config.yaml
bottleneck: "vq"
encoder_activation: "swiglu"
encoder_num_experts: 4
encoder_expert_mlp_ratio: 1
encoder_positions: "rope"
Rows from block 13 of the encoder of a small image VQ-VAE, named by matrix and row number. Rows with one number within an expert belong to one neuron, the router's apart. Each number is 200 + 40 x the weight over its row's rms, rounded and kept within 0 to 999. All counts start at 0.
Before each expert's rows are labels from the 100 images, of 14976, where the router gives the expert most weight on average: "patch colour" is the nearest of a few named colours to the mean colour under the peak. Only what is clearly more common there than usual is listed. The data: reaction-diffusion patterns (Gray-Scott).
# router: router (encoder.blocks.13.mlp.router.weight, 4x384), inputs 96-191
# gate: expert gate (encoder.blocks.13.mlp.gate, 4x384x384), inputs 96-191
# up: expert up (encoder.blocks.13.mlp.up, 4x384x384), inputs 96-191
# down: expert down (encoder.blocks.13.mlp.down, 4x384x384, transposed), outputs 96-191

# expert 0
patch colour: black
router.0,203,234,221,149,257,193,215,223,181,218,159,181,160,219,194,184,173,127,178,244,201,127,239,247,216,187,257,275,218,221,238,194,101,259,185,219,274,101,150,181,170,187,163,139,202,241,273,112,274,231,249,247,195,169,263,233,229,253,253,189,187,196,198,272,197,221,173,240,205,175,168,232,243,200,125,163,202,138,209,214,194,263,171,285,154,146,273,200,218,141,280,225,229,172,215,163
gate.0,251,125,295,205,183,256,288,171,212,210,172,140,164,193,213,191,132,166,266,158,134,261,148,180,189,228,225,245,204,189,230,205,173,177,193,179,227,168,208,241,201,152,131,205,204,218,202,197,206,213,192,254,141,194,206,179,182,221,201,266,167,213,196,217,186,155,185,209,179,169,189,203,204,222,180,195,231,196,192,218,198,220,155,213,197,216,217,211,189,192,237,168,113,200,188,176
up.0,192,105,209,213,205,174,268,204,145,201,220,190,234,162,322,181,121,170,197,172,173,221,123,154,213,128,231,225,261,232,231,106,174,186,199,163,238,161,205,218,280,194,175,208,242,221,223,201,170,191,217,221,185,306,200,157,199,202,192,250,156,131,152,194,186,196,193,143,207,264,205,227,198,246,200,169,210,198,207,188,195,194,239,206,258,237,191,227,179,217,246,276,155,219,222,163
down.0,143,231,131,254,174,241,217,170,168,173,201,183,159,197,182,239,177,222,272,122,220,165,258,252,216,186,181,145,202,191,220,202,188,183,279,171,199,182,282,271,226,190,249,279,219,236,113,165,196,212,261,222,229,247,139,160,141,144,202,166,228,215,174,202,210,218,234,123,241,136,238,217,197,233,274,241,226,236,264,138,187,175,203,175,185,196,207,239,165,202,163,289,234,190,198,170
gate.1,197,258,230,168,262,247,165,233,183,184,155,158,226,287,140,227,170,156,174,235,257,165,205,173,216,160,239,223,256,219,215,138,161,198,236,191,310,185,208,168,210,185,257,197,252,255,233,153,288,177,216,300,170,184,216,265,229,289,222,220,179,142,235,261,197,254,157,218,183,214,200,178,276,219,206,187,214,173,198,186,236,214,164,232,135,193,217,221,169,174,312,200,257,166,240,141
up.1,209,250,199,168,261,222,200,217,187,199,162,164,237,281,189,225,157,155,160,265,215,150,201,235,244,147,218,223,244,221,217,173,152,197,211,212,290,165,189,138,199,134,212,165,272,279,227,166,272,168,218,286,141,255,211,264,246,301,231,207,178,169,262,270,200,252,156,209,193,233,196,204,259,212,176,169,204,152,178,163,225,208,191,246,137,178,223,167,169,145,282,195,225,110,215,159
down.1,173,181,264,260,196,231,221,129,130,178,197,154,180,148,227,202,272,176,232,172,94,142,155,187,139,222,202,190,208,196,238,218,168,202,235,182,169,177,294,246,246,260,165,233,161,208,176,164,179,235,136,218,247,218,210,140,229,125,179,141,221,184,143,197,211,172,249,209,217,145,221,221,234,151,214,192,130,175,271,155,229,166,183,159,216,186,239,136,217,238,185,159,205,191,260,162
gate.2,202,238,154,236,157,236,102,229,188,192,194,179,164,222,100,213,192,190,270,193,128,214,243,217,192,124,186,217,195,222,217,302,209,235,195,112,215,182,178,191,158,207,234,203,256,160,198,196,251,251,273,175,180,127,153,192,232,235,202,126,307,172,244,176,175,259,160,165,220,211,213,214,141,230,180,184,198,179,203,198,198,183,181,223,151,190,212,234,195,204,155,128,282,240,191,198
up.2,243,191,127,208,168,88,284,198,179,185,189,112,227,215,213,208,199,208,202,218,59,210,194,162,142,163,197,234,187,220,286,152,193,211,182,142,164,206,229,201,221,218,182,205,224,141,156,159,240,169,316,206,204,103,185,180,158,277,188,137,164,193,187,161,170,178,159,184,199,156,201,203,138,140,176,200,275,188,209,189,197,189,195,211,215,222,227,184,150,214,194,128,187,264,180,215
down.2,231,191,250,206,248,205,235,231,158,268,290,280,225,166,207,201,221,224,240,155,190,231,142,265,199,239,186,160,205,222,187,222,195,221,141,201,191,188,105,215,143,151,228,159,173,149,136,197,184,229,205,185,268,195,196,209,240,172,225,238,161,207,259,204,162,210,136,196,185,227,138,223,177,228,208,188,171,240,220,197,160,219,194,252,272,164,171,238,196,148,213,178,194,216,298,227
gate.3,180,192,165,206,164,186,208,133,228,207,225,205,202,159,228,202,190,232,229,165,190,213,181,198,168,204,180,163,194,154,194,201,254,113,355,213,209,234,297,236,198,203,182,249,184,200,114,210,179,214,191,186,207,217,106,184,202,150,90,169,199,212,213,168,198,189,233,189,196,194,294,188,194,186,274,232,131,221,216,9,156,105,195,112,204,206,121,202,216,265,183,197,175,226,204,201
up.3,199,184,240,203,225,240,235,209,189,237,167,109,242,254,263,170,199,213,258,218,162,245,211,159,134,207,201,206,209,171,221,263,167,212,223,166,237,205,163,218,163,222,222,221,245,152,231,234,205,194,227,128,191,182,236,196,230,90,204,108,296,199,270,212,190,164,144,150,198,245,202,173,144,177,211,154,286,223,226,168,225,171,167,124,239,207,180,159,207,199,175,159,81,309,150,220
down.3,230,204,246,131,246,107,269,191,173,224,164,247,217,235,190,205,206,179,145,193,165,192,150,56,236,257,117,265,214,195,195,155,273,224,238,222,210,132,168,201,188,206,227,185,222,247,224,206,240,185,172,223,229,205,206,183,122,128,233,187,156,133,185,269,190,204,172,119,212,259,233,134,212,227,253,180,230,286,200,202,155,180,258,234,202,266,204,199,172,262,214,228,209,230,157,256
gate.4,198,163,107,194,180,178,155,212,232,171,211,202,244,188,145,206,229,223,190,180,74,206,242,296,175,226,142,179,146,179,188,252,204,197,235,238,184,233,180,152,166,219,167,195,167,245,178,246,174,232,213,320,235,173,142,222,230,222,152,122,184,177,193,191,226,259,207,176,239,171,231,172,167,275,200,219,203,222,184,205,190,206,190,202,228,205,186,233,167,177,147,195,165,124,229,233
up.4,174,179,122,196,178,199,286,228,215,185,231,212,198,207,147,239,213,227,171,205,99,222,244,217,170,321,171,205,173,199,162,259,214,193,187,266,202,216,161,169,219,203,146,169,149,248,178,211,178,198,272,197,253,247,216,210,146,152,187,133,142,163,177,175,195,240,183,224,265,137,160,211,177,222,183,153,152,208,193,231,204,182,200,219,138,177,180,190,190,200,196,179,155,186,187,201
down.4,185,143,239,248,137,200,168,122,185,154,204,231,168,183,220,209,214,165,222,166,214,181,117,184,160,157,231,157,136,186,202,249,219,184,217,272,137,163,251,271,198,226,187,208,219,187,212,228,162,240,224,234,244,263,155,147,179,140,180,144,208,166,182,179,163,91,142,148,163,169,270,213,220,187,225,257,176,198,185,147,153,163,216,166,190,196,141,230,198,253,157,283,228,228,197,258

# expert 1
patch colour: brown
router.1,238,248,196,110,226,210,208,207,271,269,193,199,198,214,244,153,173,283,211,279,193,216,215,244,223,225,212,244,170,167,191,192,191,206,201,213,201,173,122,132,148,156,187,131,184,273,251,232,178,197,239,234,213,176,187,205,233,269,208,197,194,210,204,197,177,177,153,262,197,202,181,311,157,176,142,245,207,253,121,214,148,254,179,263,168,145,236,174,196,167,149,178,160,187,80,178
gate.0,219,193,253,178,215,249,215,227,216,204,205,150,220,233,228,193,200,196,286,197,179,190,218,265,200,345,169,192,137,191,213,209,195,180,164,282,188,223,213,223,204,146,217,218,134,194,210,167,208,187,240,262,334,72,203,184,256,210,239,66,198,172,260,227,177,86,174,229,201,178,207,200,191,191,206,193,213,177,182,188,201,180,184,166,196,189,189,233,208,219,215,119,134,197,178,198
up.0,221,177,182,234,227,193,167,238,217,200,173,248,163,193,107,156,251,167,189,142,220,211,274,194,185,148,218,225,238,161,204,134,189,234,243,108,219,176,210,204,177,236,181,205,179,232,204,225,116,241,221,267,146,232,220,198,242,216,214,244,207,207,90,239,176,262,200,146,219,221,220,230,233,172,211,199,195,164,208,202,213,213,227,224,171,202,187,192,142,217,132,288,305,176,207,219
down.0,168,204,168,221,197,127,169,220,199,252,179,218,215,161,221,225,211,195,188,144,155,184,180,164,223,215,148,154,150,195,226,231,165,224,212,182,194,225,288,230,181,198,265,205,162,130,160,230,145,209,215,226,198,271,204,256,136,243,163,144,234,261,139,187,269,207,239,203,257,196,215,208,226,201,220,183,222,207,202,153,123,215,152,194,186,216,284,235,181,146,154,209,206,172,177,178
gate.1,237,252,370,192,181,315,227,150,236,196,147,217,185,211,145,161,180,174,201,213,182,189,239,252,245,254,254,234,161,211,168,271,231,236,227,223,275,203,251,259,188,169,195,208,277,201,203,227,246,197,199,248,230,196,229,139,290,198,174,201,225,153,204,205,197,187,87,182,165,221,209,183,163,221,216,187,145,216,223,202,219,187,209,170,237,154,195,310,196,203,130,276,176,174,172,174
up.1,169,135,158,182,202,161,163,183,185,196,164,232,208,233,261,182,197,167,150,207,150,219,188,130,152,159,194,222,224,225,184,181,222,198,214,173,190,195,223,190,160,198,106,205,136,154,229,165,135,156,138,119,193,149,185,216,208,270,206,171,242,179,192,199,222,142,269,235,195,197,192,222,207,163,197,181,244,182,197,209,263,189,248,200,185,171,210,71,175,208,162,133,246,182,220,170
down.1,209,222,192,125,133,159,245,188,171,198,125,234,150,225,257,192,207,200,169,183,166,210,243,185,211,185,182,153,199,245,216,157,228,188,209,207,130,193,209,150,197,270,198,239,188,222,270,236,185,176,177,209,146,203,200,230,179,189,227,258,155,243,176,180,180,184,234,204,185,192,172,156,130,221,227,253,130,166,207,222,221,188,203,232,231,271,197,201,188,244,195,161,171,218,209,199
gate.2,194,275,202,167,197,137,294,200,203,199,191,230,222,234,196,204,218,170,222,184,174,233,292,197,281,206,222,223,160,165,126,139,203,197,204,254,93,196,224,186,188,270,287,185,209,225,163,212,163,224,227,297,186,232,207,205,182,153,206,191,160,204,228,256,201,132,237,191,207,267,197,169,213,217,185,205,217,186,154,214,258,197,196,174,283,225,226,185,202,217,184,224,205,207,183,207
up.2,199,205,109,224,211,262,255,200,203,211,202,181,260,169,253,171,164,188,205,193,285,201,200,189,149,178,239,209,189,188,169,247,200,177,180,221,209,202,194,175,297,245,249,206,196,138,210,141,169,179,165,170,187,171,206,204,181,203,186,219,137,180,206,215,199,271,215,176,200,157,206,188,336,158,152,214,233,223,180,203,176,203,124,205,197,210,197,246,214,203,226,246,220,123,210,224
down.2,198,198,122,264,131,150,170,286,150,240,300,235,155,180,250,220,188,215,220,153,253,190,190,167,272,100,253,208,131,279,167,174,263,252,170,217,220,163,188,203,155,180,187,137,145,182,186,180,163,201,202,219,199,256,207,230,167,167,208,131,151,141,252,129,189,180,169,221,211,236,221,246,244,165,144,227,206,179,193,135,155,211,158,241,161,199,233,281,186,200,155,236,175,171,267,251
gate.3,167,270,274,189,194,205,219,197,193,206,235,242,265,216,236,220,170,190,181,212,209,204,210,229,208,210,204,188,159,188,115,246,169,221,184,282,100,249,191,187,223,190,210,213,143,186,195,195,164,243,262,137,238,133,173,225,165,176,166,247,215,173,203,254,75,147,189,246,218,197,202,151,200,149,158,156,172,210,198,163,181,192,168,167,182,175,199,298,191,219,220,167,185,216,211,239
up.3,166,287,171,178,191,254,181,222,207,231,208,218,195,153,184,165,212,204,69,252,239,180,267,243,226,248,188,212,166,231,207,143,217,201,230,165,112,182,226,242,174,197,128,214,146,186,189,203,233,236,262,127,202,226,160,173,176,102,201,243,174,158,277,240,231,219,111,206,232,156,211,219,173,221,205,176,204,184,146,232,213,166,181,129,212,188,244,214,211,182,205,123,168,246,179,290
down.3,219,212,189,155,239,222,212,166,199,242,213,276,174,262,250,129,244,181,205,188,106,277,216,247,162,249,172,244,153,222,141,148,226,272,156,215,178,177,202,208,125,208,243,130,179,220,223,224,229,193,142,216,194,184,165,233,218,157,237,224,174,196,186,156,147,125,178,162,175,151,231,186,200,181,214,183,212,229,216,197,190,240,170,284,142,201,230,204,164,166,217,248,189,176,293,225
gate.4,199,153,152,213,144,149,262,173,228,219,223,232,190,140,235,203,261,234,234,163,116,226,162,173,173,155,183,158,196,167,140,177,251,131,242,222,150,242,268,247,203,190,150,262,147,167,138,258,93,222,206,175,207,228,137,149,216,119,143,209,204,240,121,134,165,158,233,163,221,191,268,186,156,188,254,204,177,226,202,174,196,141,257,147,259,235,148,229,236,251,90,194,159,199,176,237
up.4,175,239,250,193,242,241,208,229,214,149,208,161,209,267,185,179,127,210,156,219,234,203,234,188,220,234,203,213,204,253,241,158,156,223,218,140,238,203,142,153,230,200,272,163,216,237,278,230,302,157,191,249,163,193,219,262,218,264,286,215,195,156,238,221,222,229,184,182,155,213,170,164,262,179,175,170,242,203,193,188,240,251,220,256,159,180,237,163,166,146,282,189,242,220,243,138
down.4,192,212,147,158,176,159,166,222,312,213,212,244,217,214,135,185,150,272,132,205,282,236,228,251,284,143,169,222,144,182,152,185,195,196,184,266,180,245,160,170,158,155,213,200,265,155,227,305,185,183,221,174,130,171,142,217,171,190,168,253,173,232,224,121,212,231,182,170,230,226,177,217,171,250,203,214,252,254,126,184,214,187,164,186,188,223,175,207,154,186,177,247,209,196,178,249

# expert 3
patch colour: white
router.3,126,85,173,223,178,144,198,143,183,164,263,210,246,169,235,186,231,219,221,162,183,270,197,170,205,192,123,148,190,163,157,186,247,131,157,203,180,282,266,250,196,226,221,287,179,164,150,208,116,265,207,128,247,189,140,168,184,174,160,172,226,221,174,132,212,197,268,131,255,245,272,168,121,196,243,215,215,240,212,247,163,167,251,152,236,239,144,203,196,256,136,223,170,213,244,198
gate.0,187,158,146,218,208,246,336,192,258,198,154,254,189,171,227,214,208,194,144,196,232,199,215,189,227,70,174,174,230,232,211,175,151,231,166,300,125,201,215,227,215,181,203,242,256,169,209,184,226,123,183,201,229,200,182,229,185,132,236,168,232,199,109,263,69,157,162,193,228,146,200,179,303,49,216,225,269,184,211,165,208,241,164,211,232,199,190,221,234,213,161,256,230,249,194,161
up.0,197,216,105,227,186,191,246,236,221,174,226,217,226,170,133,172,148,194,203,213,170,193,151,244,60,202,238,209,251,163,267,230,269,204,164,261,205,197,181,190,238,157,209,192,172,160,217,197,258,193,227,110,169,232,187,188,151,171,193,130,169,155,275,229,115,204,202,198,210,147,195,186,252,204,222,214,234,185,189,180,153,225,105,209,163,225,196,134,161,178,224,241,227,207,219,183
down.0,195,235,196,171,226,165,308,256,157,180,246,199,201,141,207,232,165,108,181,136,277,197,232,134,219,90,248,237,271,188,162,169,177,165,248,166,154,134,227,171,244,247,208,189,234,177,248,159,249,183,250,195,183,182,196,179,161,227,199,267,204,161,185,208,174,144,229,140,192,181,219,180,194,244,205,196,251,230,262,140,160,173,128,182,293,186,164,232,217,217,187,233,186,185,183,209
gate.1,223,190,201,168,193,259,232,187,185,200,167,112,176,202,192,198,218,227,176,198,254,215,143,219,159,207,213,218,183,196,162,282,204,190,188,222,245,224,233,241,147,213,145,220,297,220,219,255,271,301,123,176,287,163,208,221,272,199,208,165,195,171,252,209,271,285,245,206,227,196,212,167,123,211,215,198,208,212,208,198,193,202,284,234,269,225,188,254,200,204,209,92,133,182,206,211
up.1,172,199,277,164,165,297,210,216,190,178,199,157,283,172,215,250,222,199,247,190,261,158,200,195,235,172,195,234,185,214,119,164,166,189,252,117,218,171,248,251,169,158,187,224,217,202,198,186,209,152,143,263,234,279,222,141,182,122,243,180,230,270,244,169,204,260,187,170,196,247,217,182,168,27,179,185,240,259,197,152,232,201,297,156,175,192,193,199,207,184,172,231,162,168,176,189
down.1,209,155,125,195,167,213,252,190,214,194,263,246,227,261,180,174,183,165,232,222,230,206,174,183,144,159,198,145,193,270,186,238,169,202,177,237,178,209,187,249,185,166,165,276,219,233,208,164,231,206,280,144,231,193,274,194,191,218,179,203,162,200,175,257,289,196,210,176,167,241,148,177,238,278,192,249,205,228,237,175,163,169,237,153,164,192,122,240,180,141,208,191,173,215,159,203
gate.2,232,217,218,194,220,207,196,216,201,205,157,184,198,225,200,190,190,175,209,215,179,170,204,214,174,220,247,240,216,198,201,201,118,252,384,192,210,145,154,192,190,184,189,143,190,215,243,182,213,194,186,204,187,213,259,209,232,209,238,185,198,197,186,250,223,180,187,218,199,195,138,218,230,177,159,181,104,165,198,0,190,247,181,231,203,164,255,204,215,175,216,191,207,214,181,180
up.2,187,172,222,205,167,97,222,217,170,229,190,194,307,228,228,182,188,224,309,200,129,210,225,154,237,135,201,223,162,210,180,211,229,190,212,189,146,197,189,195,215,224,180,194,174,236,255,185,150,145,310,264,214,79,190,174,140,176,243,209,156,186,136,219,253,144,200,196,176,203,219,164,209,272,217,218,176,217,192,209,221,194,151,195,175,235,241,181,151,178,157,157,251,183,212,219
down.2,193,228,158,193,180,234,160,194,174,223,224,185,217,214,178,211,151,245,254,214,179,210,183,213,194,169,156,203,184,290,191,245,244,239,168,246,194,283,238,208,195,215,223,125,197,261,202,206,154,208,255,251,204,288,155,159,225,233,190,167,253,151,211,253,222,217,216,186,250,216,158,198,176,264,203,171,162,223,235,131,213,141,177,144,163,199,217,191,198,177,181,206,206,239,236,243
gate.3,239,226,210,185,231,185,192,220,202,208,161,189,212,221,215,182,175,179,221,231,198,176,208,210,177,215,256,230,200,223,198,192,127,246,376,193,222,164,150,204,178,177,174,156,184,208,242,196,209,196,198,198,198,207,282,203,239,214,236,211,205,196,204,232,208,207,187,239,209,193,136,223,210,216,151,183,110,177,201,0,196,242,180,239,196,165,260,183,200,162,212,206,189,219,193,195
up.3,189,272,232,143,184,247,165,191,205,202,197,217,140,218,253,186,188,205,258,220,352,200,190,156,160,115,130,172,254,201,226,224,259,207,205,207,175,231,209,165,115,165,170,194,224,176,197,215,242,199,177,103,194,197,171,208,171,217,214,225,261,172,184,180,149,178,104,206,176,184,209,218,262,176,177,200,137,184,219,174,215,191,175,206,208,205,213,240,257,201,182,256,194,195,194,191
down.3,191,199,149,278,278,185,256,217,161,175,192,185,242,134,154,144,213,206,206,104,225,203,140,146,216,212,165,192,207,212,183,190,264,181,207,188,156,211,191,196,187,208,185,181,179,159,175,212,195,143,206,172,158,272,139,178,251,196,173,262,202,98,175,188,244,185,261,173,168,182,151,226,181,331,202,183,200,215,189,179,209,223,234,257,145,164,268,187,213,249,169,202,221,207,168,172
gate.4,227,216,198,169,229,191,185,218,181,210,152,181,191,216,219,190,166,169,227,226,178,177,210,215,173,206,243,235,216,216,217,194,138,238,380,168,215,159,149,192,209,178,176,139,167,203,245,183,209,198,209,221,195,200,281,217,231,212,245,186,202,195,207,234,237,207,192,216,186,191,129,217,211,193,144,195,131,177,208,0,196,257,188,244,202,170,261,190,209,157,217,191,206,199,184,186
up.4,189,225,191,142,220,180,196,220,224,232,187,91,314,198,179,181,220,158,280,186,97,172,227,275,286,159,223,224,151,211,239,269,195,224,216,145,233,192,206,183,234,194,157,216,249,185,246,240,177,226,328,166,231,157,169,278,225,96,219,209,127,201,208,281,233,222,273,223,208,237,181,206,222,249,172,173,212,169,166,156,173,159,198,202,190,157,150,276,154,213,128,226,244,276,230,232
down.4,222,231,260,135,197,196,241,153,147,250,267,137,190,204,87,212,188,180,224,190,205,167,239,216,119,124,154,130,146,144,204,211,159,113,208,211,260,190,216,181,237,235,264,190,198,299,214,147,223,192,196,218,215,200,221,286,152,225,226,218,164,241,257,193,254,223,242,165,169,288,209,245,248,196,124,162,187,199,188,213,162,187,191,234,169,171,202,179,220,133,234,127,197,186,114,199

# expert 2
patch colour: brown
router.2,190,211,287,131,230,156,220,190,288,207,221,178,221,250,290,141,152,226,194,262,184,217,207,225,180,180,246,255,187,203,249,192,165,218,153,232,268,203,164,132,122,218,194,154,155,305,239,211,239,183,238,262,197,221,190,257,211,260,247,192,157,168,163,245,169,208,174,216,208,268,152,245,229,152,117,236,189,233,148,244,144,222,221,267,167,183,246,197,178,157,232,221,209,182,143,148
gate.0,218,253,186,198,176,247,290,221,212,168,163,213,233,234,154,192,224,215,165,222,163,198,211,160,183,161,178,172,161,166,226,244,187,181,171,134,244,200,184,205,206,283,188,184,200,173,209,220,167,192,128,332,139,185,180,234,142,267,189,345,203,245,153,184,256,196,207,185,181,162,213,197,217,171,163,204,182,174,192,219,189,195,203,173,218,203,177,253,207,205,167,248,244,103,218,197
up.0,218,139,235,183,201,117,133,239,187,214,224,307,197,210,196,177,198,192,223,214,147,181,141,155,155,260,142,200,173,217,166,169,201,182,225,121,276,220,208,214,238,189,335,195,196,161,171,166,150,130,125,215,227,236,210,184,235,225,192,192,106,144,159,175,146,174,168,168,189,199,180,213,214,167,188,207,217,182,210,183,195,232,176,212,188,214,212,124,237,198,187,289,159,221,190,210
down.0,154,191,209,199,194,210,229,187,272,211,147,156,244,178,168,231,240,162,204,192,181,182,268,155,139,237,224,174,210,195,247,164,200,234,217,235,233,181,263,266,173,155,256,220,215,239,224,117,237,239,215,173,198,226,232,207,181,144,286,207,161,162,138,210,136,180,215,260,199,189,205,268,283,207,257,152,225,250,231,260,209,240,227,233,194,244,253,252,232,116,220,241,191,137,227,197
gate.1,242,143,256,196,177,266,207,181,220,199,202,168,246,203,174,182,199,180,277,181,142,189,256,303,279,228,219,182,196,202,220,208,169,187,214,206,212,177,225,198,179,193,181,182,145,217,193,199,217,241,205,260,145,164,173,225,277,233,205,236,218,207,199,195,184,282,250,164,248,227,204,172,173,221,198,211,185,159,219,196,227,183,143,214,255,154,212,227,194,206,180,145,167,148,210,186
up.1,181,198,242,196,206,268,127,197,166,225,204,110,254,208,264,182,157,209,264,197,235,186,233,313,280,216,182,154,200,195,194,211,209,202,181,119,225,205,200,207,182,198,158,207,199,201,237,177,161,201,314,174,198,91,209,171,284,158,185,206,244,188,272,218,316,225,269,222,211,199,196,163,179,203,177,173,209,214,228,172,224,209,221,173,284,225,212,185,189,188,153,198,175,237,194,182
down.1,221,184,184,262,238,142,175,209,248,198,209,164,285,188,228,190,153,194,252,259,160,168,190,170,163,232,148,228,226,257,235,232,249,213,240,253,197,169,232,224,201,226,230,257,191,207,214,221,265,107,220,220,185,220,163,176,169,177,234,271,203,171,158,206,243,255,169,191,175,274,157,202,167,209,244,182,167,240,226,156,185,157,253,201,237,184,165,232,197,156,207,112,198,143,192,150
gate.2,188,201,248,257,207,264,190,169,220,165,169,182,198,193,173,194,183,241,213,230,266,191,163,161,190,266,208,206,234,197,178,123,221,273,223,242,183,182,244,184,176,169,224,196,183,247,214,207,170,220,229,128,169,228,214,199,235,134,180,236,139,246,247,218,257,194,235,185,175,273,158,170,241,160,233,168,167,194,184,194,163,177,227,191,200,192,180,114,177,199,205,214,271,289,222,225
up.2,195,134,254,261,225,165,155,202,163,239,235,138,254,171,277,177,204,226,139,187,288,218,141,138,149,193,209,205,258,223,182,242,185,221,205,201,169,226,218,180,300,181,141,211,307,217,202,195,240,151,147,192,305,170,175,204,163,248,205,238,246,166,271,206,201,193,221,193,198,214,188,219,172,173,190,153,176,213,237,203,209,198,249,178,269,221,191,237,219,207,204,181,184,271,215,156
down.2,248,149,156,172,196,182,211,151,242,241,255,208,178,191,180,192,110,268,184,236,301,189,268,227,276,163,175,192,232,218,223,182,152,254,178,211,184,199,259,232,232,201,191,217,180,172,170,133,189,226,214,224,163,194,199,166,214,185,276,219,258,180,126,189,200,200,208,179,178,247,99,177,173,190,168,146,215,201,242,263,110,222,246,239,208,200,192,247,223,227,150,198,132,193,196,159
gate.3,194,219,164,144,239,237,191,188,227,197,184,331,173,223,269,169,198,196,125,186,131,173,199,192,190,199,214,223,226,180,241,243,181,208,190,208,153,249,243,208,245,179,175,166,126,244,197,173,177,173,190,223,251,208,207,202,195,235,194,170,299,238,163,195,81,125,240,201,163,195,214,226,128,342,184,199,216,215,154,195,156,202,157,198,240,216,212,178,202,213,177,272,173,223,200,252
up.3,219,211,216,181,192,195,257,238,199,190,195,139,202,146,206,190,234,195,148,195,189,183,221,217,165,245,187,191,162,213,191,172,209,253,169,179,173,172,224,169,125,213,164,217,220,152,153,198,206,120,108,202,191,252,205,188,163,232,198,213,106,257,161,221,136,180,149,207,108,213,235,211,247,35,183,215,228,217,206,260,209,205,229,198,201,216,233,219,198,213,220,155,244,226,190,282
down.3,189,175,188,169,201,184,149,214,191,212,246,185,259,129,181,209,203,211,200,180,205,199,178,191,184,179,207,173,149,247,233,203,233,204,128,179,265,201,181,246,198,182,160,237,159,244,119,231,225,173,108,203,227,167,250,253,218,215,171,203,173,210,210,195,178,168,269,254,134,241,197,218,225,197,200,225,155,181,230,191,217,213,268,194,209,221,203,202,224,170,231,230,272,259,192,192
gate.4,211,217,153,199,153,163,173,195,199,195,175,279,252,187,181,197,166,170,216,193,172,210,162,266,164,160,230,129,200,144,241,195,191,172,212,234,167,155,206,218,188,197,244,203,204,145,185,197,172,139,271,86,215,184,204,179,132,221,218,261,204,181,300,201,123,128,272,188,213,169,189,203,212,257,202,191,221,210,161,164,188,183,180,220,268,226,216,102,196,173,156,196,137,168,187,185
up.4,167,213,176,198,233,187,252,190,178,230,207,236,204,159,134,227,256,192,249,201,174,186,282,254,155,207,183,210,174,202,219,262,214,200,203,259,202,223,206,222,180,170,217,187,151,82,272,201,249,249,267,206,280,172,190,215,256,138,184,178,219,207,198,238,273,134,152,166,196,185,192,170,174,189,190,217,172,247,177,204,169,215,182,188,222,191,204,197,199,172,193,186,153,265,222,250
down.4,231,130,186,194,216,197,150,199,180,206,228,198,184,184,313,122,178,147,158,194,177,218,175,178,157,175,209,192,192,180,257,214,154,232,159,110,107,237,176,147,162,201,257,199,215,139,238,204,198,132,270,194,194,290,236,190,157,235,208,225,286,172,142,174,275,180,201,209,124,187,202,258,195,278,152,172,238,197,178,249,189,198,207,166,205,201,199,204,153,234,139,278,136,234,193,189